Weights of a small image classifier.
Model: 32-pixel images, arch swin, norm layernorm, activation quick_gelu, moe top_k, num experts 8, patch size [2, 2], depths [2, 4, 4], widths [96, 192, 384].
Data: trained on drawings of small networks of dots and links, 97500 training examples, 11.2 epochs.
Rows from block 7, named by matrix and row number. Rows with one number belong to one attention dimension. Each number is 128 + 24 x the weight over its row's rms, rounded and kept within 0 to 255. All counts start at 0. Numbers have three digits each. After the name is the row's rms in percent of the matrix's.
# v: window attention value (model.blocks.7.attn.v.weight, 384x384), inputs 0-191
# proj: window attention output (model.blocks.7.attn.proj.weight, 384x384, transposed), outputs 0-191
v.9 103:130099135147135125098145115118122120157108166105117131113153102132149093120110139128114128112135152128127151100128119113100140141126119144116096066096094155132117134140121148142152117123136074128162114151084086135092142105158080118109155138136114115126166120103092121074145124160143094170121157116150152142143143113136112101113082075102117166071110143145140164109136193143086131135123112100082135117128108147123160150152129142117167120134138108183146131126127112093081144161170133150131132148126126103125105118123159164125109095124160100135117191107084133154134127134163092122
v.10 102:158136090097139103140089118148087128137169108155097124147150133120140079118110091104133123115129142129117140099121108139154131134155157148107160169120098127151140142130106089126163105101138107145114139173118121137147130172119072117129103192109152143113126121153100120161106129154151104109134130121138160127165116113122131139146102103114080100135128103122108110135114108118127142143148119117107115142156150138081148140165146134166140126113104144118139094142089124157101118180155139113144097079148114109117120156116072106161098165139109137117149161148140130155117117127114156151
v.11 102:105149144114130117097158080124104120087181113123106163165116136113153121131104154115160150122125121133131139137118168130129089148145159167125119117129141135157143142161145114112112168110120156117145105138145121148093152073088136170121102090126138140123110130141105127120153129174141146161118110128108141124152086117124144140177099164082107140102143149128152137087141154118118109123092118129081131132110127125152101140117091117158163123133094095116160149067100183161145132087092110107160104096144140163132115137085132130109140126110124151128168111137117142104132142148142118171
v.12 100:134073121107128129164110122159147136124157190149162152098122124148143156137128131127125137107103058140122139112126088168117113117122084134134075171163121144109124119123108128124096102140088164160140143132124152102127124108106101123113127106111124175126128145129116137132161104098100126131156157145097132121145163146155168158085170150124152143149143137160122138181116131111135142182077126108172130153111177109126161140133153129104176107140127084177154130137098095125115120108167157120101102128111129147102091080080153169148141109129138089128111068100154149119157156146109114133
v.13 104:148099107103121123133150120121120125154125104147120111145156184133076105137135108123140131099138142100132117104142144099101088143108097108115150119124169103137125144204165104116135091120103151135134130137114153158136123170110116126119117136107150125127136100119136124134123104111122103123142125168142093102144085148128129157162124131119120107096080110139139093093099087098132093090111149156137105118102096114130115138166103126137117132058189167150110150100095131137171096115141122105137147138131162179138098142078158106139100143148115156128121134171123124111119149149109159099
v.14 106:094100144138088146114085068128134149099132155107109157116136129082102128116129152145101140125127146085090150136131108174149103130142096103122099159127138144104115133102136102105117143112159139153103065082090128128097142110116098130107118104139112192135126099147101131177159139127119126089134125069112157075122109109139120154158099127082123160132118104101119123149132077132157134090120130123197157125082092156112140162157117131134126153148106141112119133116110150145128126087130125143161158113167147134127112132159126139101104138142153117140141162158151125088167124121155112118
v.15 104:100130159124111098146099103139131171172142116145148112128109138113125129151110134120107104122085087066116114128117134146113124114141165104113119111152112126160120134120121134145149130082132120148103126126131107163123103089115160113138081135086116151137115130096138134131156124127158105098145131089133120083133167125120164122151118099116081114119122113100114123073113120154123093117143104131154113151126100152102097173154121122113142127165150117135111140107129129170176125174135100125126156139148122127153159144111157125137106172058115155145098099133168111094147150111102129148
v.16 110:116098101119150139098110108105093126143160113120146147134152124118176123150131148139116077122137134139107145091166135123159159128128102167097113144121126114140149129102117153120119085116131126146133113147178087130078132137168088146135118125076137131089151101116143146131106195105154136114106124133120139122110153180115157138115134102090129168150115129156103146112152154139122164141097135164116124174141122159112127114093146117137104118122147124133144168119122107104076154140094129180101123142154108110183158138084144116116142111139087134109132143125123142166131168157094084115
v.17 107:108117093115138088158146179139126133100160125157165148144094111096182116142138111144168121147091117169140105134130168131127136100136163144132110144157138136133103115080112120123180104106138091140097142138148132163105176100155165148129126117084107188147065144087127117174139100140129120129116099128138144131125134106086130103130101127118161122111176084125173107125145170119150164084112138150161112145170132144115117176095165122133104181160111158116152116102143156081112141106125122141144133103105126123167151153112105105176105125151110159166122130147115122102121150107143114134
v.18 109:117163134139100116127086125108090122127150128136159143122120160103144134156135155080135121114140109128133117119136112128112149132127096163116110107168105136131122132122092139130147092101161092121133124175122084163135094131121136141151150117107138139122112175137091155131101128121137142130145113064123150137152091117108160151084113128154121147111135138117129122109140137119123127126154120186119132155137110109123130137131133092161135110168122120160098153102109156103098140153136174169174118098128115171137196110137132141137173152101141153113126127154115131111167143144109121153
v.19 105:104123131111135110157153118176165086080109159128166112092123107089101107121129107151140100121115147096124089134154114128138151156064135168159135133101119151125116107137150153121168154163147136106114109129107134115150120203137114117114151175084124142121065128077127129131116135127140097137132162073106144155132137127104168130108130165113148152097133129136116105099180113128193118142117118082113145118130120158152100123116116127141123148102146155117085120149080127156090150127072132092121124140114150140120135118157127168104104107126148129137121135102124150114104119165157134133
v.20 111:127128129127123137105073139093136144097096123131102125136109156156172136139125111116131141149111122142116124166099128148129139102103129140087154158147121116140168111124097147106073113092142130131124128075109178132134154142165152104142116140106127103112071139144128162094130135134159138117128086145112101159140122137116106100142126094075105130099112127134114106147061108100139159056154151127140115100102108111140122098133135131087135100136104159157130112107153122146134116122091125141133170142145142146199112196118139165141121129169137119177096105118164164123109092135143111103
v.21 107:132130145128121119099129111145154104100143148133101110116127134117132151122125132144136124138120167103147165144106101133159120097146094097132124148141118104142195155105138171145136126135135127117112119171138109072157126121102117147151149134096108140116124071144171134144100097166143122129121108117124116136087112136125155117118129140138101111105113144125113128120106136144111135086128114136120106101151105150141122175094136109128136109109173121135106158162116119146148109121109158096155183116127102140177173123133132149132126123133162081130169109098153171111160128144126159152
v.22 101:126141102117129130158143125152119112098136135162142134108112109134107142112150092096092127127134141127122140137123130102131127126153155174170136134190158163111113188121124143088135137101114193124141109129135149108118137156159154125144097135134151132161124105137105092162137154119104164128090091108086107100138147152150100150136093126105152108156110150169090165161154133145121128135093121114101111083117087108133123100148126129157129100131112144126140127102126133109146110145128105132131107112124148126125132131153157181155136113125131121138107116073140121150138107140160106115
v.23 112:124129115142103108088143156127108108101177118159112148136097111135122142126082129135150181145111106107109142126107162108150149124119163110099136145129145106099116103076110131133160113101156130119114113160183127151105135130132121089095131135144100135167110141095113114174130137135071105089120098097117185131090106136149140117107125151138132097158151124099111150142145130148125084120126106139134113137117178146100130110117129108104149092111135155131157098101195151137150093060100089132107138135128097119158139097120110118083135082119102099113100133156138141109124120152148143103
v.24 099:137129116119132095172204105104119086116193139102122128137138095096135141089146149152147106145199120165116130097146102136077132093124153181113145132116143136104135139142120143141123102126128166110183119114126136183140099108123137117133085133120131116157137147124116152111135132104142149156146131152133170142163108100185111111155114115130117099156159139123102090156169112121122081132111134148136117124102143131131170111124133106099114114127127127150150113138106143114131088107132146092092126097121130153150146130171148133160092177101100166104143097133120143122132125174118110123
v.25 106:073139147123151053161118129113110146188111110112105155146124099163152103148122101101158117107144077168120113131131111166116136119142124188161127109114107153140120109133118167143144165110102110146126152115125158094180152116098167133147140141144163128113133116127123110134156095152109106146166126110128135091127139136102170107198116118164122158105167087130122105136120135121124135145156134090114132119170118155163128110095135129106099131175125113124129176174112107124092125146146104127133143147133154116140135114171126151095118152096154146118122129107125104085123103163118139102
v.26 105:122136121138078191166133083160119158145170113114168169139116139136134129141097172151106117164160176107132053132132107116120080118132113143159124123175154139118107154159105094143150118175105124149138138123155176128143164149135112096126094130110152121090157090083131137131161098150126081150128156111118126090148203136153127144147101157101088103138118142133120096124148110161147098155126135170120132147123133133135125153194148131135115145099114075123158134124137138159129130119142106104108173160080124057098114129091144131136142113107111138121124123138121095154122145087096075177
v.27 099:143120180153102097118121095115120098148137115122125146123109151108155104160080139114138150132117119123142154136096123111129172094104108136094097130108139148103137193171102097110155127148155099107125110163166110130129110123116162161095126156121128120140120134135168095117134137117144121109128129092126113181165131151120149149135097153144113146116138123101151124116155179165131143084108131147112117095182146125119123146091159131138118082163129164103120138117156142146118121148077135154147104126117090163140232117090114104097132145160158141135117121089095124113144157127099181080
v.28 100:121152124148117092129108134121127096141136137157169159136147146137154130094119073116142105135069136158127100126146089139165125112125154078104131142124102119114121135130120145133140115082101113112095145129151141141123137116114146113107120107098128169085137090094118157179124134106156136095122126126142092159122110151116102105101124135108123101060123136135131102158117094093105101145109142144122111141100130117114117098148143153080156106125130160118122105084120102132155129128133121091108136142128071113153094174104110090109137139153093087144123142154127143136158136117148138095
v.29 102:122134109129142136117108172153129141122119132183088139181121155120153125124145159127110108133133130118115140117127166100108132118108106142101132134147144145106114126104129135116107126102107154160110097151113148130064124092130147106139155097115088125126138112093123117170132139125092115111141100138157114119148106109105159148109099140127111176102104127132126092175107161092112105145137129114103150189136148113106082151094162097105135128123120137067147113085120106118101156172094109121134127174134128146137093135106105135121113118115133160118144154107093109138100120139137153082
v.30 103:102100101119149132079108122138130103126158122105085104153096115118104134148108142144124138116062129116113146181116147139141079117120145156148124080120141104106130130115127085129131143122144149068118149119140114146115122132162111155095124089168131089106155112137130136116056147153143141140120084096143136124106097143120150139128150132157094113149105144117148085159155137119146120079121168168086109093153144092131099134125154109096156149157059137150099103151128122131100135122116107099106147160112133103130110134117123162107135098131118139107139140192086117104108107065177097115
v.31 103:126145156132128119150140145126182178121118141102112116133138169162089154122105118107137139121119140097092140177121095127124100093110135105118122120187132103094092114126140111106108123185156160120137124133125088151130136155124134128158097082122083109130127111166065110117103146091123152065104115116113095105142136095107114137094144134124108092152113154116130120116094146145117144124120063141143177119143110190116095093123135137139121135148156115130149080104169147164158139163149095102160126147157157098086192123122128106130156144085154139134097119176116169098109122134105118145
v.32 106:124121083141104129095131092129194137151125128124084084139100138114139142161145117138081137133116119161110153115149119143097110099128108150120105129144132188103115131157125137124121082166129092101140136141159068143124153111126161141137108132092157140135149116146159141120139140122130159124091169148118137148148132152114052150135137125105113149150141099138121149114092153106113120101159108195128138121159087153124106139109148126141153143124129134140095105161179094107103119158091141146164177107108093144123164102148126120147124105101161101115155134132123131126195154128126138122
v.33 097:112132111097129158111131132107134131133173128168109166123174119153151126128140130122134122113143125121194119133141109144107150137130117146121154125141133123080140161091107147136092170121118148137140118114109153135149158121175139092119105126181135139104129181122124108163155134103102146129096188101168130127119134120140113080090119148162119150115149164146143137154127104146128121120130119152083138147107123118128142127151127126140136097162114141160134129157140143132148089131073086141122078063135120127120141103152151136083176102133151122142100138116102112117143108119146131190
v.34 104:152143156134148136121126118143150175136160085165099131163160144086124115120097164162143148106119134104117121160130094141094155147124149142118146123126136088077141152095167159184089083192112158157111130184150134115123148109135098129117151120133133102093175139134147147102133114162113159113114100159136111119125153147145155135066125131153129133095176142117123146148090108120139135095110093106112147091123139135132127118105127145092151070133120112131149118104151133166160092111128112152111093116195144120157123114103098095130131167094161124124129115093139103127134141125116147158
v.35 100:127109150118113101119109133135154119129126134150102093105157112158127104143089132141154133126112109117083079130119139142110080147136114141103150125154144108108063137106146112166105064117148145117087119104158154140103084160077113154155123094170154133120123118155103169116114115137134132118107141142132176132114099098133143148135089129098132128130161128133092164151120127135107080191103140109121131128133130131099115110122145136142083097105141159108182132107165180155109150111109137112116107125152105155150128157146104138137165126152124094151139129124102137129141101148138096082
v.36 100:144126169114136147119109124143088103142118133162114126101118127118171148108134120142128116121134081121138112170152111096166120163085098167122147152126136155147123094140175155136135072160087136093102101167123119143164131143103120117154133077095119092117136089129150148099118101105140100146137126116167098095128169173117138126143160135126155165155175089144140107140099092169150128120108143103110146123169087151120155112109109157091121141139149093096145156141108112123162098110123077156143114145123071100112151151122135114094110159160167116088104142140116116128128128140090132136
v.37 106:150113086140132097093114110142113130133106117137122138145149167141109145134096117089103130105154158083118167121149124139136147148156138079088136107066102134129137174170143119127096154126116148162143110104110137144122133115149094092118124127160136128127138129126159090131150146061136163130111192126102137132136119130127144066139131108155120147088108142118139096139088116153116148153098108137150128102113105157088139094122162106115082141136163106140139136148150115140149138140133135133132127108160151127073151116117165109109151090153146178135102111087106101100107103149118110114
v.38 097:081137089117139101085136145147148084103164124117097137155141163096112101098123093092129126102128091137133127112135153121118127094129147146120083194106135087120147127095128154148151141116101133141096129157137110193097101114161117137143154183164113178148118129149104143125170135151174133146131107103112092116073114151133132150140159133162135089151170142128162165155116137156162154137162115141111101115174143131152126114137137124112127084147168183150078125138101095147112133114125129141112161164107151133176142114126108192180145123127128086204118101124136148128135122131168127132
v.39 092:153150080165142145103151130113106172174149090101157120155081109149162093115074114099093148118153133117159156086129104153108082112148167148163117124126112121139109120148131120158167156085136168094102206112110143172124109135106152076140131133110097151105113119133133106083132104151145150112132157111129146111094107157087111134086173162159120126113168130128124157155097162140133111111127135117132127133126132132121162117110107110165110157112128127134113133145127114145119120120113136109138126160120128076162158133132179141107150119143147115116168110147143110107119152177128114113
v.40 103:107107118146164147124098149120104124110139140079103118092158121081122135126084086153131126124101130086101129103138115147107086136103113130144125096123155140154119083115110113098149140122156129131144108115150169105138104135121170145119091169107094124092115149127146121131144172080113118108179105136116168132152154121105129161176136133130128177134112123138143110136121133111164118109100148126157117098110115161103127131100111133125094121127149099090156166174114112107141137119091091157170195108100125142171136138114088147113118149161116124150145085150159134127175178127115119169
v.41 102:081109106166119076120084112133188117109147097100121128084117133117152126142080119101114117121115121121125111132116117132144138147140115128139100141166134144149118107104135131155108094121138141101174150174113085164067139108120123146149134103170165132150143108169134113091063151091124146105126138150114137135102137113131148098114161180103127120173136121182116121106153077096093088112106146081143131179185102089116135125156139159124133134085113085103154095138070147130102146152121128138110127101142121117132130116106100106142154120112171143085137104120162146094150112159092125153
v.42 111:084096121128143101134111109164117134113097152091129118142162132128122120143101130155110078134116172088160132126163154105144104130132118150192163060139128152122119118176133140156133124123138139183139098117173109129142151078159125149168110147110147083143115118122087087103167122113107140128119105097103118106128105125194123153156159123113131162122075110166126114115160140145145151129145103106144156091110136092095095172117156117172119123129110108144145145168139101115151115141120150130139169153099134152119157109106138155154151116116117127086113100151128144129110135136121132100
v.43 095:182107154150141080124157125081127118153174154194101128181139136141097099093113110090164121123123093099089143113108176137128162158178156082081155149111120099098151099161139153143111132106111090137135134138171128130113106114135128160142164095138137164097101125105141121142134097136131104100095130142114124125151106097117127150108137144140104145130111096155104102138138102201138128106147109150156127118140141123166139136129075107140137096094179140134128173122108126122139104117096133161122109136128128132151116086107150102172108157139099115109176084121139141128121141062125190109
v.44 098:162116095114124107132128154104145119064103117135095142147104119135135124129115131139098085130136139092106120155119144137159129145152110134142095152114150147141114095125135105136137148183173116122123111134127155118128139135107106135117128136095130136092136120090099137144161120061143106148153138154119138088112116123092131154148154147156159111112150103125141076108156098166159155152142089146129095166087115114120091133158150093114117145142118119120097151134143147140141160147132175119149125162163105097148141121154114100119135118143096190153118086149149180120142166156126112142
proj.9 105:120124091152138139102145109104106088174121130122127139095157088084081143147099079150169078123106128139124085113136151141153136081142120149125117105134098111169158118108097138106110123125164123114129150130136147090146133077173144125151146153118125093111164143114139119121096127143128134119130124130124119160130103143135102112125147118086102114159135170106115118083131142121160091112104119151099154118097130135118139097113091119130115138135160121109119149131145141091104125141102115143116212119162116113103160159089185150160147155115073160090107157135090180106133107164133115163
proj.10 104:104110127096141143128157109130153097105106118076148120122135156126125143131102128107154124122153134125101136117094153113127118111089089106153129170150152116091113134111122129132137140158111121174114120114094119142140093110132147150128208146106124142118111091079140125097154159093142211125139147152160151096127128173150101130126106153141122124121118126114089091120136111145170180140135138110157151108139105146121115095162117160164158174145118141108112128138124135126136134099115136163103109108117119139103110082111147096107136145108163157142136094120160150091126108143125127158
proj.11 102:150145144115128149112147125119165136133096104067132162109106151110134132143123102117155153164074131102124101146160130129135068114100175122141101131153136148136101100146144136160134108132126175113135128125148105086096105113081161130146120146129119135135149178133167124139103122107165077087134108154100163151096158122098126091129150119138118162121119161108152126148099138102159113140169108133088133113150128174138100144093141170142100163116139112101133140102136106151097132138184128168101130142098112106125124095117146182094150150110144111131076181118137068153139110105129129121
proj.12 108:133118105138161163147150157147123113115137109180113128145136130110122111101134103133128078091121179186118159167106129163109137103147128118130113114147135157139142154131131114107173161133148091108152136100135136097123164154110153147130112088086158111132146129113154065149142108130114123089144088115135125123082118134126117176139126142115082131085142153122147098064123104113139152122123149145110117120133128127107168148136134112139108117159153125144121123129118095130110121176135114125117133141140127123104111145099121126131159137143089144115113127098141111159132118132116074124
proj.13 104:083079111129192171111129120111146148126142131078100147112136182136111145133136151152138135177129128119125156097127163128117089129134133120148143100129155067126150085079120103116148124161106146092145133089141162107101128153091121104112122148104110102101154111108136154132134143107119120165129136137145145177122154116140085178123120077141181156184155107145128111073135141169136115160133095160147138121143115131125166071132147180120143102149133098097134151123108107127135145129126062161124165132137058108129104121118145120133135117153166160131094162119121084125089096167136143130
proj.14 111:112143165124101139104142157102135110139113103116121145143107128148130123095109110150156111132130116162123120144148122140120140097153140126117146135138146126120116128150122131146136145143108108120155145154143117128109145089145132150139186149148088133144119151160105133104121099157093121116107149160125167141162097137122178136141130119110107141143164153126109093144118158138112173168136100120081099123158143149113130126113161135131129159159137088129096149087092147148127128134099087100151093131131135136151157141097066076147135132144144097133128077149110095155122126119086140133
proj.15 110:127132122126096144121129133142124107099129097122152057118110115124106119138173122118130126161144125137072142157077120154112120132175134147125123124155126140157172106141132148083118149112151093142096096155172105077137122086131168151114113147095102077150151133133127138140146114130131133131146156138142160163179124143176148138131097100090150146120131123141090143119109147124135159154113125150112140111121159104082151100125134179151170139119086134160085135128132123136085139116156112163137128116115096122136128091115131129121154127119124164154104110130160135115176108108137144102
proj.16 110:124106124160127069126146130138116134189143118162094159061088127115116137151155126117117177156096141117115129116119129094159136107153168132132122138159103142121120105142135165166128144154125113123150130109130112108164159118126120110119101107138124132116114122112165084079136114101138174107108128133092092116141095124127143123150168112109162133155099050148122112106154132114135133108125079109110140102119116104130106138135145090127119143113208153181132143171137095118156091141147113095122138097136090110105086161145111096108090101125160130132126138108112160112121115086128106153
proj.17 102:166145153078076123115102182143125141160098139125108089119139127131165143146136147114145106137154123126099121129098123185149135097130095133127102122130152152127142138133152162138125121127113122133104127134141138097149086143132190155083136184140112141161131126174126126133125126061121147142136103123158098111118158097123116132127134152138155116071156122092094147144159123126106134135137122175139162099158173116119055129166126148143137109140131170094156116133100118115165130110159129120116117142112159133131120102161138092136139134123155119150126142144051155133137099167120111148
proj.18 103:121126167146165134127157146116123089090080147173116081098131101126103115154125087148130135145125092104112094079111112126172088133114120118120119101120096146125145120135156094146118167145139173131150118088163092091121163163099127094088137112158115143151090157150100173141123122091147106085085122144096104165101120139103106145111138138101140109116149118141123069129115086124149119146132105103162135153165117106118105125123109134145080144121153168115153116167130114126148115123167083090144136110128106081137111161160131106106149092073124114120110147098138148149079113133150134105
proj.19 107:135115170085155140113142100084123095135110165142110132118093143124125141096132169104171108134113129162167119147126114158097131091124106141074079111152114144124131112127100142120136164140101113082126101124155100131138162119121146130135171129140165134122139119116113116129128139167096149122104086158089149153141114088121118164133143136109111122168130170115122128164174119128136129152083153178095175109161152093171104147126087176109116135124125126106103122135096124128162136122159175161129129123096131118129134127114128182151145155118111117107158125090128144194127124161117125148
proj.20 102:126123129159119130165121141170092160090136115129065152113126124150147127155152169132150140155145152124089127128120139101121149155158134105099115125150172193072112151142134134132144133151130130140099124103135117086116070138119135125094113118120131149117149150099065136051095135154101133128097145133092138120121125113087123134152129116097117130126085130110108129162179123101124148133155116086150131149133108148110149100129135151104109151097092109183119113095115138121145085112120139126151145119156120163099169110168105138131129157077160126128114078182091116132118160104107107135
proj.21 113:128107115065144154125116141164088097132128151129127108117116131127115117090085165142129150187157110106132120174093123129120134137140154099113139112125141178144147112128178148160118176108125113143121107120157091137172098196139113084145097137193153124120116137121114126078106138109131152129130137129166179131158164081124154139126126179096139147109079115127148118117160165146135115176117112109139138163126123134111110122151126142148152152128150136172132130131138144130128115159129120157163148113119147127152058098157153112127147114126158156120154149143155134112115137148143108156
proj.22 101:104117107091129129144103121107095107107113143113130117122159108152133108124133130141126107116117133087137091084138154126095118129144140134093129099121135144116110081166128171143149148080131117104150145157144088135128101088124167171126204126152155154109056162115126158144101134153105097138096127095168111124104161123110144147108141112091145125123187128100100123130123130134152146129117087136119110130148148129128097131142136147080092111124118147079128172146134097124126143134152118122099151128139156110151125099086093158110111109141131117095157115154104147102121129112110113055
proj.23 111:118130136197135147146134130121167158154098118112137136169140103204150130138162104149163104119154118145184109165166119120114116120104139144165100132121201131135106146082160139099152115115116123118124141121118076163096128096139117113094116106169135106112118103155157104126154091140108134185116117136120114113152146101112161122128125123138163157115126099147124128135135087148112140129158143120108170122137087166115126158156130128137141155125146160121168139120146150152170071144135130106136093131099133136117133153132121164133073148141166139075127104142101124115108154111136132139
proj.24 110:122068117113114126192115117114152144165115107158116089158124132110127148169115099132123139119124147128089084133123136137126167121115132127130078120164153138130121128118169161104143139119158171116123105093073105122120120101096151147173144158147136127128104117153164126141150132150145159108155141139104101158106177160111117113117132147137097136092134123127159129131096147082146145153152116133127128155147114156124108089133123151129148130115111106144162141107108139144135145151091138123097122108154135130097120142133126166080106148129153129136103165129111121097154124071123168159
proj.25 110:131166119100103121155123115134144135134143145132134087167096109166177162146128142130142143166165098084096130160106121141111098092133142109127120117120110144177125107127123120162137140089142140135116113147141134101073132188158143161134089135142131144182105120078090126123118115110159089141113127108126136131103124165151121113124097105121119132090040130098150117170102093107105127108117123143147132168131175113113105158156102140120154116103128149130142106173142162145136101104127140155180113170142152125097108111135121138153133113106099170148125129176143158118177137145094094113
proj.26 109:092165110058147136079114135110150097112158153097152148152095089128166152125132116111097166148118133114133127167149149144136158112108110088137138131152154171105162100142153112104137157095160097149169118125122105096107147100100079148118142120094142111101152150092185161166151131140101103132174129139121128154116121150132143166147133095147142143124114111133118122107117099112160106115151127127143128098141112101101135125126135126147157157151140126147150131115104127167111102134166120114086122117124141152148114142081155154143139174147095170132118107107143115118097117132123121069
proj.27 100:094116143078143163116111051150114116120127206088105101120174125117113123085114106101119136149134114128140127109125105135144109163131135147102130161160120149112088146142168119170119150119120140157137155111116117137155085162101112083169123116149133128101130110149138091081119138113134110135111127112082147144129173138118139132154092157106114089106106109146125138145150144128110112116083144098113116114115084134098128142116094164102113124140104126124101129094140124126114105123143118149113133102121102123088039128099136110121134085096130130125137160090127129120139136145132144141
proj.28 104:140076123100141139148141128142129090180139132121130128126110133163146139103075095123112129126152149137144165154141133124103126106134121133099124129133171133140150116118172154102146180136086130155132130093091124098110149088097077154137083110109092067130132127164160139123131168102095117125122085163165159124110123077138117162141073107138162144151132139130077104122125109128147139138144150133120118130145115117108151129117133142127107108154137151152115109098131119119086120145091133125146156125148080168105140114156144123115090114116118159118133139158118090156084079145135116153
proj.29 105:151142125128157125135128160148130128131125133167155141114155077103133142152129134113141132092122126162147156153122130174168111136142135157164120130116141079112157162149145149157133096137091127161175141111147096126160092172141151130143092168155159105148137172137162120107124101128092146135102118086126142120175112134162123120127125110124124118134091115159135164161109103098119139114112123070153131094116159115129141112180109173141159144121110125117149103100128132116128138152131114097141118108123113098111163148146125115102154129094137129109158136125097125098162118115090109139
proj.30 105:165086122145155139117120127138117149122129095108116144120153092161100122130105103075033135146118080085129186125130133130114131133143185144170115164112131110142129090138147171133117128123082115136181106106117108140130112154131105101157101109111112153113120163100137157142129119131159149112159088155116118162150107134118134130123139124119151169113142098115106152108146130123140143106112098111085150138153133143114103126159147115126092111105157091104115135111149205136091104122104161155121095126161136129159124130122185151142098125129130149113135120168121120123163110141103143150
proj.31 101:134157157141140121088111130114087126093160124073111104121124136124132108123142126123083143114116112131115085094087164123125120147126132136131151131082118136139157107175097129119115129115152129147124108174112155186181142108117093114090123153140136175137070182146126118184084124137159095170108122165141156155148127120115135139140122127107120109072137100153122102126160183152148146132166137114120115133115156155091177170142137101130121142142097130126094129141140139148138108138094133128111082115134125163110098131109117125119140089099140080140113076142159173158135122114132115149
proj.32 105:111124144145144142121180141155086129138132113090148127078093098129082104136153109158125176093169154132114132142100142117153140140137112131126132108098108122117136155165118109130083156123142114203128103132099136151156162136134127087115151142168141144136092144109105147131154131159175148097131152116132169119157115108125131164172152104123098110129106113143121118114138149126149116152143112118136113138114092151124123145079110099139128132188123142115142124129122112132081109113177125079141120112123133064202051096175119081129085107138144145148111179136169147129111147113126114169
proj.33 104:127118166166119104140130137126128124141164162140131150171121116130176130113157140125119084081102160106125129129146144122129117178134127141134115081117115134126116086135095126145132093148121125130107149110125095130131123149121162100114166164098168129129147151137129177143120134126123118123130130104114137121118107144120095116122162121095140115140213160152122151155116157127132125131141172063089117141133129096158115132149155124137069135140069130100122161136117109094162108128127103148118137112140125162126136141123112154107116157158122138074123113155135119108149132097125131105
proj.34 103:120106115113128143114119130132139118146143179094146104123105141108180130170130149080129127137120127124084152137139127092148110123132173100130162137109111135165134072170125107091097109128133134124140114102091141151131140110173130101154118099137117118136140146091137131135137110088104123165153142094139132143132116163149121114131108109094158156143138118138130146142125177124124162161169131125124125082143129076150140144095152110123151151085115141154101147116153101108104139097128145110136159143140144137109128119107119162124110117125142137140138112135112106097125123088129113183
proj.35 101:063135166140137102142102131170087144102169146129106155139092155138141157106111109146122116128128091112123157135155130103128132084085110092163125108165209145095122138116175141155106118179135151129142090087104113119170145090156110147134139151159121152142113136104127088106126077126122132113098097128165126145122130131126132090122132077149107142110077144125075102153125140108158100121129152115132134125136100175104127150156143163084112096147140086146130099111098086170169131117142116147138121128110097133093131123140102124120072151144165106140120096127153112143140100147092140113
proj.36 104:155139114152141130126108141153132114139105152108118087111105098141132154126120168137152158141116137119144088110162132075116148092089131154105111144137117134126128129112115138105105122134154132151116110115157105105077178179101088144094098083172150133109132125123133111149091164106100123149092127124128165111162125152161148110110154103131125134129115117178157120124124103119113111127136165125148137085080157111132109163159086178094138071127152144156125117153135134093119167134121187118121153137154104113102091125114129124152122124127072161137143184125147122130134125128108142148
proj.37 100:158128145124098163132111084149119107147157111071103121099142106123134107127163136189140155074136119121134127147146108143084135127150134134133156094120119137139139087102142114148127104101126151138142170136144177093168130139142131148162122148135098103154160141107127116085101123121118110166130124114134103125140116134135141089159147067120109098132165128129143185166128183149115156124147172101116103148153110111108134104093080081134159131135115127124102086111090117104157098114100151151140132123124141132096140066167092113156154121145154131171130094149150124109144138104148122115
proj.38 100:141144123141129177142129156139118155141136130149152151150151151162148101064132118127119128134138165127110124142148129153126131139168160149116095127124135195126153071150112123133125126117148152142132151074143131122088114172110178127137169158111156106158123128051118118111161120073113131113134138140124118118113112110152130110114146159104142165113148158104128147163113149147133144154114115134106146193161153122101081098136147148112143137130171108091102164124142135144116138071119123107174162134169116091117104121117153129145099130131120153107144076153151160120130105133121141109
proj.39 102:116134118111122131142165151084127133121156093141103087113134108098092132092136083171163165127173163096123097125154117119120158103155144135137133106107114126121152106120129098125119084175147114095149142143145144110100133141080123143095115110124142116130132133093107175153105110115154113127153172126080171099137130138082108171136126110132138108136091118154141140141161121092131088106139174102102123188153140153131084154123129127146183157136146141126135139102157114157185089104105132131107140111132096132113091075119064112104126108111146160157101104106098141124134117131131166112
proj.40 104:135122135107123138108161132135137105144129174146152102122108103164102147165105154111153090183089127153154137166148125107126134103093090101151114158127150113135100125129143128125093107117123111113112134124128093125169139156086125091101144059157155101144133117134116117126097117133100147077096104115100130169121104183107165133119134111154108130120112124085150120120156132163104091093122110140125142134131141150141132150115123170137155124092114119176146150149149083117110115172116091139138136084147128078080098156125124165107119083167135114107127171123121090150145133114133145126
proj.41 103:098132148161164136158131123171170116127133142168170106078098155101113140178112148130116120132123125120101102158138166090142136095122140169115120151125126137103100143085112140132128126116125141134132097104131129113178164134124131122107105126093125195112123140143098134137124093185113137103131133124121100133126100154127119115103116085143131097113140092096090157104110114118102149131138131115113118119129096136153150133123091126095128123133163129114117126089183160129133123148143153152096098143132105140112134134125143138100139138148099153116127122122148106142159126104133113148
proj.42 116:119133124081078147111174125110128140135098128121127112101125115087124107099113088131145109112148084147133163124164144135155142136161130155124158160103164124083122138125126124108141151096139131101179116130109165103091173128139149113143149154107133169137098195119126100144132170124147143135158169147104132147132130136114136171120112150112092130116118166144116095138126148105163123076156107159140090120147162130132114130110137093132163113149115091111123125139105114113089181141162110163113124155129092125169094110145124081138152105151146128109127172124169124115124130083105108121
proj.43 097:159150083131138133106089121126159115109114139121166121132105141109135093120151137122093098140132120162147148119131122126131122098097158155119136169162106104138127130125128132119129120094130148156145102139137085155105126144135153148105137138102124100123156116090120097088156111167142092125121179129145078134090098153126144131132158146147146125131130094154138127152112140136091144165108136170126139131152107159056099110137102113124145155144110119127122129105101092128109103144115144125142092150126132118127096121181088120154128085114147145141149132141171159116097107094124133120
proj.44 104:150129156105147102118169093123130150141175144154134151136132107126151104122118119127181135134108112139120084113138132170148095111143158099121090144148140168089141105149147104110136120113115130167153108117116124098114167113091082120137146102152103129143114131112152119160101127122127143141113119157170163170154137108095146106160125132174110118136102133134123124137147144162148127132122133087100170100137134111129082149101133140130132119116164145086130091101114128179150131103138148091160127099150144132088116133139151149152133140146175126145153151145178119114104149128097166140